{
  "encoder_arch": "vit",
  "model": "masked image model",
  "dataset": "analogue clock faces",
  "train_examples": 97500,
  "image_size": 48,
  "crop_scale_min": 0.8,
  "horizontal_flip": false,
  "method": "mae",
  "mask_ratio": 0.6,
  "loss": "mse",
  "encoder_norm": "layernorm",
  "encoder_norm_position": "pre",
  "encoder_activation": "gelu_tanh",
  "encoder_mlp_ratio": 6,
  "encoder_head_dim": 48,
  "encoder_fused_qkv": true,
  "encoder_bias": "all",
  "encoder_qk_norm": false,
  "encoder_parallel_block": true,
  "encoder_inner_norm": false,
  "encoder_patch_size": [6, 6],
  "encoder_layers": 12,
  "encoder_width": 128,
  "encoder_positions": "rope",
  "decoder_width": 256,
  "norm_pix_loss": true,
  "decoder_layers": 4,
  "init": "lecun_normal",
  "residual_init": "none",
  "optimizer": "soap",
  "beta2": 0.99,
  "lr": 0.0026,
  "beta1": 0.95,
  "shampoo_beta": 0.95,
  "eps": 1e-08,
  "precondition_frequency": 32,
  "max_precond_dim": 1024,
  "one_sided": false,
  "adamw_lr_other_params": 0.001,
  "steps": 17800,
  "batch_size": 128,
  "epochs": 23.4,
  "lr_schedule": "poly",
  "final_lr_fraction": 0.01,
  "warmup_steps": 350,
  "weight_decay": 0.05,
  "adamw_weight_decay_other_params": 0.05
}
Rows from block 2 of the encoder, named by matrix and row number. Rows with one number belong to one neuron. Each number is 128 + 32 x the weight over the matrix's rms, rounded and kept within 0 to 255. All counts start at 0.
# fc1: MLP up (encoder.blocks.2.mlp.fc1.weight, 768x128), inputs 0-63
# fc2: MLP down (encoder.blocks.2.mlp.fc2.weight, 128x768, transposed), outputs 0-63
fc1.535 [104 133 155 135  97 115 145 154 134 159 138 167 112 178 160 139 153 137  88 124 115 114 114 152  98 152 168 136 111 168 130 122  90 157 143 142  92  85 153  77 153 121 138 175 143  75 152 122  73 121 111 105 169 100 135 154 129  64 164 115 136 133  93 152]
fc2.535 [110 102 146 106 158 145  82 129 112  81 151 164 106  89 123 154 129 182 140 154 182  79 123 190 105 159  81 104 138 116 113 148  40 141 117 126 118 167 148 126 118 108 171 104 134 129 119 166 159  91 173 145 110  97 116  77 122 180 129 138 158  61 159 109]
fc1.536 [ 79 111 106 121 108 127 148 143 138 155 172 132 131 106 174 145 124 120  90 125 140 181 150 117 121  75 139 116 103 111 190 140 135 150 155  86  97 148 110 112 117 121 154  75 101 170  39 144 109 112 162 116 166 118 155 147 157 125 118 174  84 113  91 149]
fc2.536 [193 141 151 109 128 137  83 150 136 163 144 147 137 154  92  97 164 136 137 166 127 132 120 153 138 117  91 141 128 119  91 170 145 163 159 148 126 189 114 155 137 108 104 126 105 140 146  56 134 135 132  81 109 130 215  67 128 153 176 104 108 145 103 137]
fc1.537 [157 160 117 141 113 129  90  86 146 123 104 126 164 114 129  59 123 155 106  87 114 128 133 110 134 119 135  75 158 149 109 152  76 164 127 163 119 152 161 105 140 110 166 116 170  96 114  71 119 101 108 156 197 135 127  98 189 170 133 135  75 145  94  79]
fc2.537 [ 62  56 142 114  96 138 178 126 144 154 142 135 104 172 115 134 113  84 173 144 145 171 113 107 152 206  81 121  99 111 180 157 188  54  95 124 161 120 114 108  88 157 102  92  75  94 150 137 132  82 110 147  43 115 124 137 118 103 155  70 113 144 219  79]
fc1.538 [108 121 105 160 115 107 155  85  96 111 109  94 113 110 184 122 102 138 134 117 100 106 178 126  97 171 139 102 113 176 109 124 174 162 148 155 131 156 123 134 135  99  59 126 125 124 130 151 113 106 162 115 106 182 102 104 114 152 163 100  54 113 114 163]
fc2.538 [ 93 209 170  68 142 141 113 124 134 114 116 161 162 164 150 104 172 132 185 150  79 149  80 102 138 167  78 148 119  89  75 138  67  80 120  88  95  84 136 112 147 157 163 107 146 114 159  65 100 135 136 100  63  93 144 125 141  89 110 151 152  79 126 129]
fc1.539 [121 152 148 156 120  48 163 199 125 133 128 137 116 155 150 129  95 154 186 136 110 135 135 152 110 131 109 155 110 110 138 131 110 124  86  94 179 121 113  83 165 154 122 165 137  68 153 149 136 195 105 137 126 115 105 122 124 110 135  90 115 119 135 152]
fc2.539 [ 99 132 120 155 106  99  58  84 145 104 133 158 107 176  63 146 148 162 125  85 124 137 104  92 112 118 104 168 150 137  84 137 147 113 150  83 115 166 147 108 104 129 124 118 124  73 163 194 156  82 153 150 155 180 176 118 184 152  72 129  94 106  72 149]
fc1.540 [144 155  89 118 162 123 139 121 153 105 157 103 184 111 108 148 148 125 111 106  96 148 135  97  93 101  76 143 104 140 111 109 126 124 127  94 155 165  97 140 142 104 138 117 109 110  96 179 162  91 117 155 160 158 162 111 163 168 134 169 105 121 174 137]
fc2.540 [165 100 102 146 129 122 154  97 100 108 129 149 120 103 130 137 167 143  67 135 145 114 141 122 153 118  91 158 128  90 138 143 136 151 141 182  75 112 149 101 109  97  83 100 160 174 136 118 117 129 124 180 141 130  98 128  90 119 123 104 153 101  75 130]
fc1.541 [145 116  93  78  77 129 163 143  72 194 107 164 178 169 162 118 142  94 131 154 109 138 108 134 139 161 141 132 209 141  92 180 168 108 113 172 141  97 156 148 141  85 103 120 188 119  54 119 160 101  62  89 142 190 134  51 180 117 156  76 169 168 123 114]
fc2.541 [150 111  88  88 144 130 135 132 101 150  89 151 135 131  71 148 144  56 137 130 154  93 149 143  94  98  78  51 108 169 139 101 137  98 101  84 129 105 219 131  94 126 148 147 163 138 138 145 103  62 173 156 150 200 119 140 145 141 137 160 165 200 105 131]
fc1.542 [148  82 146  98 138 114 147  80  94 124 129  84 136 105 142 179  96 115 142 111 141 141 132 114 105  92 123 168 112  65  93 155 156 168 118 137 186  85 189 133 133  98 127  86 167 123  99 128 163 149  92 160  90  99  85 116 175 171 142 108 117 136 134 106]
fc2.542 [ 86 130 150 148 113  74  97 134  75 127  95 138 152 129  37 103 165 169 170 103 136  96 133 167 211  88 140 215 138 121 166 134 143 162 159 102  97 105  81 108 139 155 114 164  75 129 143  90 126  93 128  82  68 155 123  83 183 107 176 146 141 125 120 102]
fc1.543 [ 55 107  98 163 136 101 169  97 108  73 104 165 151 108 109 138 144  56 132 133 135  91 112 138 122 139  83 127  87 113 129 148 108 110  70 118 173 137 112 146 106 130 148 150  72  83 188 121 144  92  97 129 126 100 110 118  57 189 155 177 109 145 187  80]
fc2.543 [124 113 184 138 157 120 109 136  79 126 139 128 111 139  81  62 127 106 146 138 118 114 136 195 139 140 141 117 112  91 104 117 129 151 138 129 112 143 140 150  99  98 106 140 168 151 102 128  70 120  78 141 168 140 108 125 149 115 125 139 107 135 112  90]
fc1.544 [122  95 141 149  42 122 141 112 115 145 191 135  35 122  91 140  99 116 131  82 190 126 120  76 190 148 125 107 209 142  93 152  37 201 100 109  80 120 130 133 122 156 109  95  99 151 140 132 140 132  65 100 158 109 116 107 165 155 205 213 141 136 139 119]
fc2.544 [129 128 123  95 117 128 164 111  94 154 128 139  92 169 164  95 193 157 152 167 111 148 152  99  89 123 112 195  97  75 123 116 118 148 161 163 144 137 105 147 144  75 155  88 171 115  82 147  51 103 185 216 145 123 177 166 114  84 102 108 120 132  95 136]
fc1.545 [200 113 135 112 110 134  98 154 160 122 174 116 101 122 111 122 131 120 170 117 142  89  90  71 152 110 127  98 136 113 144 134 135 159 162 147 140  75 118 110 156 112 131 118 164 138 158 176 129 103 136  99 113 167 115 170 158  94 152  89 129 129 181 169]
fc2.545 [119 117 103 163 139 129 124  92 141 124  90 139 127 123 133 144  96 129 103 117 108 142  93 116 118 129 125 111  87 116 104 113 140 104 110 125 100 163  78 153 112 140 115 136 129  93 117 144 148 159 116 145 144 121 141  76 106 131 113 174 174 120  99 103]
fc1.546 [132 117  91 140  95 144 176 153 145  67  99 110 135 165 156 173 124 153  67 148 107 172 153  31 129 133 139  92 139 124 103 135 113 160 106 185 101  78 109 163 144 161 104  31 128 189 219 137 164  98  85 109 142  93 114 165 110 152 124 162 123 110  71  46]
fc2.546 [119 128  78 155  38  80 121 125 166 105 114  99  87 146 175  80 166 148 116 174  72 135 176 148 141 120  59 153 106 139 150 221  92 139 127 160 151 138 105 174 139 142 166 110 128 111  83 176 118 143 100 218 120 112 129  87 113   8  85 171 188 112 128 109]
fc1.547 [119 120 155 100 139 124  59  97 131 135 101 129 145 121  84 168 122  91 154 107 121 157 133  38 109 136 103 115  99 118 126 136 147 189 111 109 140 151 115 122 112 152  97 153 151 152 130 109 150 138 144 132 120 117 117 141 144  74 138 125 111 111  91 145]
fc2.547 [133  84 108 115 159 124 145 178 126 146 146 115 100  94 154  90 126 104  98 125 140  61  82 175 127 162 121 115 104  96 131 149 132  47 146 127 121 131 126 150 206 103 130 151  79  77 129 152 148 112 106 116 120 122 130 115  94 152  93 135 136 131 210 156]
fc1.548 [105 169  75 132 199 124 117 102 153 109 101 138 110 124 187 138 137 113 136 162 157 135 174 179 183 151 126 117 137 169 118 172 173  56 118 132 115 178 115 122 106  88 153 167  84 164 109 200 126  99 192 133 203 104 145 132 117 107 122 155 129 150 198 200]
fc2.548 [131  72 183 119  97 153 127 136 171 187 148  84 121 112  93 135 140 103 179 123 141 121  64 109 182 132 177 133 146  97 104 137 128 183 150 165 163 117 163  79 103 159  81 173 118 118 136  81  90 156  86 122 114 124 130 162  83  61 119 108 144 124 138  96]
fc1.549 [180  88 116 132  68 190 155 154 120 136 118  93 116  65 101 163 101 167 179 169 151 169  75 116 124  83 103  99 109  99 132 127 143 136 128 149 110 125 116 110 150 105 101 124 145 132 130 123 124  95 148 138 104 115 133 137 119  96 130 120 140  89 132  86]
fc2.549 [100 111 108 190 162 137 103 111 101 132  91 143 134 151 132  88  73  84 113 100 135  85 155 106 103 169 107 171 147 163 135 144 139 136 112 111 151 106 140 118 118 125 130 124 105 114 166  99 132 121 197 114  78 138 146 146 146 123 125  98 120 144 136 127]
fc1.550 [115 166  58  77  95 128 134 114 144 141  96 112 129 155 149 161 171 163  71 124 176 149 147 126  96 110 130 107 133 146 142 101 138 150 130 168  87  83 138 140 238  82  73 170 160 118 132 132  90 255  74 104 114 129 125 127 147 162 193 128  87  76 151 152]
fc2.550 [108 201 112 113 134  58 125 130 135  90 114 141 131  63 108 125 165 107 106 155  91  77 167 131 174  83 158 125 183 111 160 129  56 146 100 144 169 114 145  94 137 162 127 133 133 136 144 118  90 123 143 127 112  90 130  99  99 176 192 150 134 141 125 128]
fc1.551 [ 86 111 133 132 127 161 162 159 110 110 151 105 125 103 105  87 153 141 149 120 106 109 112 103 104 141 106 108 116 107 142 176 157 141 177 125 139 131  86 186  79  62 102  47 118 123 117 137 161 113 158 125 146 146 158 127 137 139 143 106 130 102  57 150]
fc2.551 [127 133 145 168 111 138 116 119 124 105 110 131 147  95 183 164  73 168 110  80  88 155 121 136 129 110 128 117 115 176 131 146 117 151 126 203  69 101 148 121 171 100 102 149 110 149 110  32 110 150 164 159 106 130 102 100 180 105 177 114 117 145 161  77]
fc1.552 [ 95  94 203 129 124 157 146 101 168 145  43 129 173 153 165 138 145 126  96 122 191 107 141 169  88 165 134  93 154 172  71  82 117  73  43  58 132 131 167  77 118  87 139 161 161  91 109  76 183 189 132 125 147 153  97  77 122 114 158 143 142 144 135 162]
fc2.552 [144 215 124 145 195 124  84  88 127  94  82 132 114 151 101 150  92  93 130 109 141 179 112 123  73  79 143  84 171 179 136 187 133 126 143 129 154  80 108 104 144 161 159  82 146 173 188 170 114 124  56 122 100  83 148  59 159  61 163 183 179 126  85 144]
fc1.553 [178 105  74 144 120  98 122 118 133 176 154 159 118 211 158 124 121 120 170 181 169  81  35  82  96 154  73  90  94 102  70 119 111  60 138 132 148 156 116 205  97 163 190  75 106 108  90  84 175 140 135 144 100 172  80 119 181 134 138 144 112 148 150 191]
fc2.553 [ 66  93 169  95 165 161 135 120 119 182 173  90 158 184  99 134  66 162 144  93 169 143  56 117 174 121  93 120  42 173 148  97 119 132 122 136  96  94 130  90 117 123 110 159 144 126 158  85  72 233 191 125  86  88  55 203  72 142 131 150  93 148  96 137]
fc1.554 [124  91 157  63 106 131 144 231  66 106 124 155 151 107 169 103 106 159 148 145  91 111 128 100 137 123 132 115 148  92  84 120 131 160 143 158 129  87 124 124 138  90 116 146 110 140  89 166 187  91 124 126 168 129 161 111 161 141 101  92 146 145 146 105]
fc2.554 [135  89 121 148 153 108 113  76 166 165 111 107  98 174 107 161 164 101 128  87  97  53 132 158 149 164 126 182 156 192 140 122 128  95 129  87 127 167 112 139  77 134  86  59 150 129 164 113 117 102 166 196 139  84 107 124 124 207 146 117 170 129  73 181]
fc1.555 [115 159 150 129  74 159 148 110 118 138 147 106 155 164  93 115  98 120 146 140  49  80 134  64 145 155 149 126 102  69 112 173 163  81  89 157 141 118 177 109 163 134 129 106  71  62  99 173 119 136 123 142  91 111 141 103  98 132 139 103  85 134  97 144]
fc2.555 [154 158 146 122  88 117 197  97 174 164  97 103  69  51 178 151  93 143 116 154 120 199 141 155 143 147 105 140  76 187 142 114 136 142 154 147 133 152 139 142 116 143 123 140  72 133  70  83 111 156 194 145 105 217 134  82 160 130 125 165 161 127  80 120]
fc1.556 [158 114 140 145  82 149 133 152 108 107 119 142 123 131 186  69 128  98  65 115 174 147 122 195 138 145 115 137 111 113  67 140 152 124 153 109  63 171 125 173 140 100 115 129 185 120 123 126 119 139 174 132 134 124 101 104  81 135  82 110 122 177  46  94]
fc2.556 [109 108 143 146 111 130 105 107 113 100 141 106 133 131 119 181 168 157 145 136 139 141 117 153 153 146 120 172 168 116 154 115 115 126  83 160 158 131  77  62 151 116 102 114 154 141 130  98 114 119 130 120 144 172 161 115 110  79 163 102 172 112 187 136]
fc1.557 [143 172  88 229 110  96 156 143  97 114 167 125  75 119 126 123 103 124 119 142 100 158 137 124 142 106 105  72  83 108 128 146 163 155 131 192 129 147  89 114 108 160 121 124 172 158 121 129 183 112 107 164 191 139 102 119 119 132  86 167 130  69 172 148]
fc2.557 [ 97 115 147 144 173 219 138  75 153 143 156  86 115 154 107 111 143 161 165  88  86 130 143 126 148 134 104 143 126 101 122 166 182 116 118  69 131 181 218 134  95 160 101 116 138 116 110  93  64 104  93 148 119 138 120 124 157 142 140 154 102 113 131 109]
fc1.558 [128  89 184 139 141 126 117 131 180 153 104 166 115 157  84 122  81 174 128 128  77  81  94  45 114 112  78  74 162 166 165 158  86 130 116  87 157 146 103  93 168 133  65 133 170  97 170 105 145 122 175 130  69  92  62 160 191 141 135 129  79  98  96 151]
fc2.558 [135 135 135  90  97 127 154 158 155 149 148  99 143 120 152  92 183 157  70 110 135 159 122 132 161 140 170 160 143 101 105  95 156 116 114 152  92 134 160 134 140 173 124 141 118 144 102  96  92 159 130 115 122 140 122 127 103 121  94 124 198 182 191 113]
fc1.559 [177  81 155  94 116 148 172 130 174 152 148  98 147 126 151 120 129  74 159 162 136 204  59 103 152 182 123 119 113 147 114 142 149 105  84 139  66 125 125 175  91 144  57  99 128 115  78  99 112 123 149 138 141 103 117 152  95  60 112 166 151 132 132 168]
fc2.559 [110 156 119 134 141 101 112 134 133 137  91 112 101 161 114 123 122 126  78 111 143  89 194  97 111 129 101 132 193 115 157 108  95 149 127 123 148 136 125 109 153 117 139 141 135 153 136 138 109 102 125 147  75 141  81 112 147 168 147 136 115  89 165 101]
fc1.560 [110 132  99 140 127 158 190 101 162 115 114 103  90  84 120 173  88 113 162 158 160 169 180 133 161 115  69  78 140  96 100  88 138  58 135 167 146 147 152 128 134 138 127  65 106 109 116  98 133 155 130 116 157 141 112 119  94 134 125 175 127  93 115 107]
fc2.560 [103 139 184  90 108 100  50 123 148 157 131 133 118 201 104  64 168 127 125 136 161 103  73 146 129  84 152 139 150 158 148 139 134  96 138  92 105  60 145 113 120 231 154 137 136 114 146 147 104 120 128 125 145 145  66 184 166  70 104 111 143 156  68 114]
fc1.561 [167 169 106  91  97 150  99 173  88  82 134  67 108  39 117 171 107  87 130 227 102  73  96 150 141 114 131 183  90 136 179 114 143 143 183 103  81 113 108 156 162  54 162 192 204 168 155 152  85 164 149  84 121 182  75 188 122 115 144 138 109 100 100 133]
fc2.561 [118 146 158 119 142  83 164  56 152 165  71 116 169 160 133 112 147 116 130  52 134 176 131  87 100 117 153  75 208 116 106 124 130 114 104 163 138 124 121  94 120 214 120 105  78 122 151 119 147 120 147 173  86 109 172 121 140 111 136 131 123 119 112 146]
fc1.562 [ 91 200 149 112 169  77 136  52 110  92 185  95  62 140  43 114  96  52 143 201  72 117 125  78  87 166 104 115  97 135  52 160  58 111  98 126 120 140 142 204 125 125 159  66 166 111 108 164 146 109 104 194 137  78 177 153 153 179 107 235 138  90 140 203]
fc2.562 [101 105 179  69  99 145 157 100 119 102 153 166 166 153 172  59 126 210 163  75 150 111 107 168 158  98 151  85 122 142 193 168 139 149 151 107 156  85 147 133 146 137  49 130 166 120 137 103 140 128 168  65 176 177 113 151 141 153 149 110 114 110 110 117]
fc1.563 [ 50 163 104 135 125 124 144 147 127  96 129 145 134 116 168 103 112 117  61 156  85  77 160 152 120 111 154 110 120 193 163 134 113 116 174 117 163 151 129 119 140 100 132 143 151 184 149 125 171 184 107 161  91 115 161 164 133 171 114 124 135  96 152 131]
fc2.563 [216 130 171 107 126 113 125 176  86 168 138 108 139 127 166 112 112 118 172  67 144 161 101  96 176 123 145 159 161 119 104 141 143  97 172 138 164 153  87  88 120 168 111 133 140 134 138 161 122  89 151 131 132  95 170 154  91  87 129 118 146 143 122 124]
fc1.564 [123 132 149 175 149 152 112 179 114  56 139 114 117 134 128  91 111 169 105 105 146 139 194 124 168  94 118  61 132 133 192 111 135 149 151 133 159  28 147 148  75 132  66 121 164 182  91 175 121 115 102 106 154 100 172 113 177 176 102 155  78 139 136 108]
fc2.564 [189  55 112 158 172  98 110 146 113 148 114 115  97 118 114 158 126 148 126  33 139 103 133 142 132 123  76 158  91 163 164 109 142 132 117  90 122 143 154 132  93 153 196 103 118 157 183 138 150  99 131 118 117  72 136  41 136 100 151 167 184  88 102 147]
fc1.565 [132 125 139 140  92 108 142 126 143 121 164 121 187 178 139 169 135 106  74 146  90 121  93 108 129 101 137  54 143  62 115 151 164 115 121  86 135 104 115 138 123 162 113 138 127 106  90  52  85 109  59 182 176 102 151  98 131 110 151 121  97 114 102 171]
fc2.565 [138 152 138 121 133 125 194 164 123  84 143 163 168 131 117 165 116 116 160 122  99 132 103 131 131 135 147 131 139 173 121 133 135 103  56 133 136 137 117 110 170 219  87  81  68  81 152 128 191 151 132  35 107 130 120 116 132 133 135 170 133 119 198 106]
fc1.566 [ 89 121 134 135 134 169 183 136 153 114 109 150  76  94 106 145 145 153 179 122 114 156 125  76 159 164 192 150 143 137 191 148  81 107  89 173 130 108 173 100 116  90  91 142 113  83 119 111 101 124 146 151 205  93  87 214 110 129 113 167 153 173 101 155]
fc2.566 [111 120 119 149  97 120 124 126 106 146 124 198 177 173 116 133 132 103 146 177 128 110 111 110 176 126  61 111 149 103 105  94 187 170 133  97  95  96  80 150 115 108 110 127  78 112 148  57 118 114 125 138 105 106 146 135 113 100 195 143 102  81 111  75]
fc1.567 [127  52 105 158 137 170 141  74 136 139 118 148 196 113 169 140 120 153  96 101 156 110 134  86 146 109 134 142  68 166  78 161 106 130 134 156 122 118 134  93 107 109 134 134 113 134 144 117 137 143 123 167 111 129 151 130 147 102  58 108  67 140 150 124]
fc2.567 [135 168 145 149 149 103 165  72 124 131 106 115  82 119 143 136 159 126 164 139 165 181  81 120  89 155 140 102 163 173 188 100 113 122 123 126 164 120 102 175 203 112 149  79  88  77 132  93  90 120  88  56 115 140 158 131 181  91 149 124 151 135 145  97]
fc1.568 [116 134 146 168  93 143 184 165 103 135 149 130 160 148  92 159 140 103 160 112 128 121 145 110 129  99 153 183 163 122 149 158 103 197  92 146 158  80 185  57  98 181  92 189 102 128 119 118 107 149 103 123  85 113 131 130 121 113 109 122 128 164  72 126]
fc2.568 [136  86 129 110 122  95 122  86 104 115 109 114 116 136 159  72 133 128 130 170  99 100 114 144 139 127  95 154 118 130 129  93 164  89 157 100 150 122 105 157 141 139 155 140 149 120 124 131 109 111 158 147 135 132 121  80 138  88 120 133 135 104 106 132]
fc1.569 [134 166  97  62 141 158 112 143 112 127 141  53 104 184 125 131  73 138 125 120 108 153 141 116 141  82 161 145 169 109 137 130 149 171 106 119 108 133 123 117 132 137 166 153  85 103 133 190 120 100  84 180  99 154  95 147  93 216 146 149 150 147 123 119]
fc2.569 [121 154 128 144  83  99 136 151 124 152 126 142 108 168  97 137 195  79 164  90 121 111 181 150 160 150 132  90 166 135 155 195 118 113 140 164 114  97 123 112 168 103 156 144 146 118 129  50  77 108 188 169 137  90 124 152 139  48 138  86 171  84 160 127]
fc1.570 [154 151 118 192 101 116 163 126 118 136 132 107 125 143 121  85  99 159 119 141 145 162  75 150 139 128 159 140  67 138 153 133 116 165 143 133 121 111 178 116 131 114 112 156 111 153 102  82 105 129 127 162 151 120  95  90 177 165  90 112 128 104 145 122]
fc2.570 [ 90 114 130 108 206 113 112  76 134 148 135 109 144 139 149 127 110 112 159 100 134  62 197 126 116 103 123  93 122 115  98 102 145 135  81 132 140 161 112 127 130 130 171 135 149 157 151 153 130 110 159 113 144 149 118 139  91 109 124 136 125  74 154 127]
fc1.571 [109 178 114 126 113 143 120  96 137 129 118 108  98 171 142 131 179 112  94 134 187 139 119 133 110 140  88  88 178 100 142 121 133  83 128 154 141 179 122  41 111 113 148  89 116  69  90 123 133 136 140 209 134  99 118 167 100 127 151 137  75 152 202 163]
fc2.571 [ 54  90  17 154 141 113  89 144 104 116 112 157 149 124 108  90 173  77  90 186 154 120 137 106 111 149 148 126 160 113 142  92  77  94 194 124 100 124  67  83  85 157 193 177 182 120 134  84 136 125  91  94 125 159 142  79 115 173  88 120 179 126  81 137]
fc1.572 [135  94 105 112 133 126 150 174 111 179 146 133 125 126 133 141 156 143 115 180 146 132 171 210 104 141 152 100  56 131 102 168 162 168 140 135 162 197 165 108  86 142 124 197 104 160 144 114 143 179 126 195 120 139  99 126 119 125 146 163 163  66 158 141]
fc2.572 [140 134 158 145 149  90 173  97 111  85 119 173 101 142 102 140 108 123  79 105  84 171 168 139 112 103 114 135 117 112 157 155 135 109  92 139 128 121 121 106 104 106  79  83 143 126 143 148 131  46 174 101 173 168 124 152 165 199 109 127 134  78 124 141]
fc1.573 [ 99 158 125 154 107  94 120 126  86 150  14  86 134 139 127 145  99 131 109  73 141 115 152 129 170  98  67 143  90 177  79 158 146 171 128 135 130 129 125  51 145 151  87 133 130  99 160 120  90 179  76  82 126 103 163 121 134 156  96 154 118 108 124 154]
fc2.573 [117 134 196 114 137 122 176 113 233 121 137 141 140 134 146 137 104 120 105 129 185 158 118 157  99 179  81 115 116 133 118  90 147 161 142  77 131 155 103  48 155 157  90 148 130 173 153 135 102 140 124 171  98 131 149 114 102 154 119  88 145 123 146 153]
fc1.574 [169  79 123  98 161 136 148 135 159 131  96 123 134 111  94 142  86 127 151  65 147 110 180 112 119 125 120 122  81  66 149 193 118 167 119 129 151 110 129 155  98 131  74 108 124 102  46  97 112 120 144 110 142 106 124  86 104 115 167  95 124 156 141 122]
fc2.574 [135 171 134 127 135 123 162  95 167 107 137 170 124 100  84 132  80 141 201 102 135  97 117 123 141  61 129 178 178  83 135 109 109 136 182 161 156  86  98 146 152  85 155 126 130 140 121  93 103 108 141 134 119 103 121 172 130  99 152 138  82  88 134  92]
fc1.575 [145 101 107 144 151 158 119  98 148 115 150 110 117 127 124 153 141 188 107 144  72  89 117 104  86 132 165 179 116 171 114 178  62 135 149  64 134 198 190 169 122  78  35 142 148 105 129 169 102 124 188  76 178 143  76 158 175 186 137 120 113 132 144  98]
fc2.575 [111 156  94 140 147 120 157 118  66  92  93 102 155 160 145 136 115 120 160 145  93 200 133 101 105  87 148 105 181 161 160 197 173  72 122 174 149  63 140  91 158 146 175  57 131 157 168 118 131 151 110 106 133  68  89  79 180 114 116 129 172 128 110  91]
fc1.576 [128 107 140 147 207 132 126 168 120 109 160 135 169 126 106 123  63 136  80 193 211  94 121 115 129  87 165 116  84 111  91 101 152  97 118 125 171 138 170 105  97 145 107 160 131  82 150 144 159 138 122 131 166  76  93 131 102  75 120 134 112 147 136 119]
fc2.576 [177 182 113  93 122 112 165 102  81 135 118 105 122 101 158 104 206 148 124 105 103 130  86 121 136 118 134 177 106 119 134 126 126 121 130  87 103 125  68 146 135  96 174 134 133 152 133 123 141 148 127 147  72 182 129 194 121 156 148 119 161  71  58 152]
fc1.577 [ 89 146 148  93 126 142  94 112 205 169 131  89 163 150 141 195 146 103 112 128 122 145 149 151  96 162 102 123 126 122 144  89 104  94 181  83 146 105  91 108 138 149 150  91 101 102 151 152 154 118 173 127  98 119 117 123 140 154  90 146  84 107 100 152]
fc2.577 [108  91 104 200 122 136 115 166 113 105 144 109 106 126 178  62 115 176 156 142 138 138 157 140 185  91 130 115 125 129  98 166 125 150  75 147 102 112 103  99 110 114 139 161 174 143  86 135  81 116  93 176 102 126 116 137 128 121 169 107 159 132 131 143]
fc1.578 [166  60 114 152 110 144 173  98  86 167 175  55 173 121 152 141 113  83 154 172 169 109 101 157 133  70 139  78 123 245 113 150 129 139 144 170 110 162 101 107 183 153 106 158  96 133  60 159 132 141 153 118 172 111  74  67 188 158 147 140 186 166 111 178]
fc2.578 [143 128 197 169 113 142 150 147  93 117 125 179 136 108 136 174 137 133 199 123 120 173 151 173 166  99 159 159 112 107 194 103 153 145  79 120 154 123 174  86  93 132 154 110 149 142 130  95 142 119  94 146 115 171  92 114 140 181 213 112  95 132 179 100]
fc1.579 [161  70 165  89 146 131  76 104 130 103 126  83 125 175 154 183  79 115 121 126 131  88 167 115 100 165 164  78 181 111 163 156  87 176 131 147 166 128 154 110 141  90  54 118 117 137 138  77  72 140  57 123 192 135 186 131 144 108 112 108 109  77 130  91]
fc2.579 [165 180 167 104 147 126  98 130 116 118 101 199 138 107 131 130 125 123  33 104 133  76  83 171  43  86 137  81 167 197 168 169 119 109 117 145 128 106  88 123 120  77 151 161 125 112  52  68 199 112 255 180  97 149  67 158  87 125 178  87 130 148 178  94]
fc1.580 [145 143 164 157 132 125 176 122 138 131 118 129  95 154 144 148 121 106 145 133 130 101 114 107 138 126 140 154 110  90 125 167 132 162 126  92 122  92 102 119 115 158 147 131 110 100 157 141 163 128 104 124 169  59  96  84 147 157 119  96 130 105  86  99]
fc2.580 [113  99 135  75 144 149 140 102  73 171 158  81 152  78 159 113 108  90 128 121 146 139 121 141 170 110 114  98 105 123 126  83 114 135 155 108  96 132 145 109 177 153 143 167 127  87 113 121 139 129 146 105 146 157  91 101 136 118 121 138 109 126 128 130]
fc1.581 [139 151 119 170 182  68 145 141 140 146 118 126 131 126 126 120 140 152 113 139 101 152 165 119 151 144 123 117  61  94 148 112 137  86 104 119 161 114  88 158 117  88 131 130 113 144 192 126 155  94  95 155 129 159 148  99 140 104 131 129 114 135 111 133]
fc2.581 [143 123 115  89 127 167 105 129  90 138 115 136 143 137 142  95 145 128 160 137 178 102 113 126 113 120 114 144 162 154 145 173 146 169 124 160 106 182 143  92 151 194 116 132 166 157  95 108 147 173 131 133  81 168 127 117 128 131 122 131 118 119 175  87]
fc1.582 [135 100  84 112 149 147 173 150  59 148 149 152 144 178 157 184 148  66 156 157 113 137  86 169  88  79 134  70  88 115  94 124 142 152 149 132 157 106 179 110 129 123 118  86 128 187 156 100 166 120 134 151 121 166 105 125 108 137 140 157 162 169 177  75]
fc2.582 [182 187 199 212 203  99  85 107 197 146 143 117 148 145 115 152  94 133 210 105 110 151 164 135 177 173  78 126 128 123 202 160 109 123 201 139 157 109 121 114 112 145 145 130 105  60 153 139 100 132 121 117 166 117  78 174 170 106 155  79 117 143  79  86]
fc1.583 [165  76 114 131 131 125 130 149 127 170 112 116 112  70 173 114  85  95 103  77 137 131 135 149  96 151 148 117 117 145 154 158  81 172 102 128 109 120 168 166 110  62 142 149 138 102 120  97  85 134 128  79 107 130  95 117 153  83  88 113  87  75 129 108]
fc2.583 [123 165 131 117 155 100  95 112 111 118 157  94  80 142 117 136 120 134 110 144 111 118 109 146 137 161 143 115  83 117 130 162  90 141 116  95 186  96  93 138 138 135 127 102 116 136  98 109 158  75  99 129 133 121  72 121 128  93 127 103 154 110  97 109]
fc1.584 [ 58 143 127 103 115 186 159 114 116  95 126 145 134 151 100 140 148  26 171  56  82 139 107 146 138  85 149 119 144  84 145 152 126 110 147  93 131 139 118  79 149 138  95 147 141 143 120 152  85 156 111 170 131 150 179 103 132 123 135 240  77 168 171 155]
fc2.584 [168 171  92 161  76 119  86 109  86 201 161  86  85 113 169  97 163 145  32 192 135  70 162 143 150 157  98 164 169 107 137  80  89 117 108  77 133 110 150 121 172 154 113 111 122  97 131 132  72 111 134  91 163  98 152 126 120 150 192  71  92 156  85 119]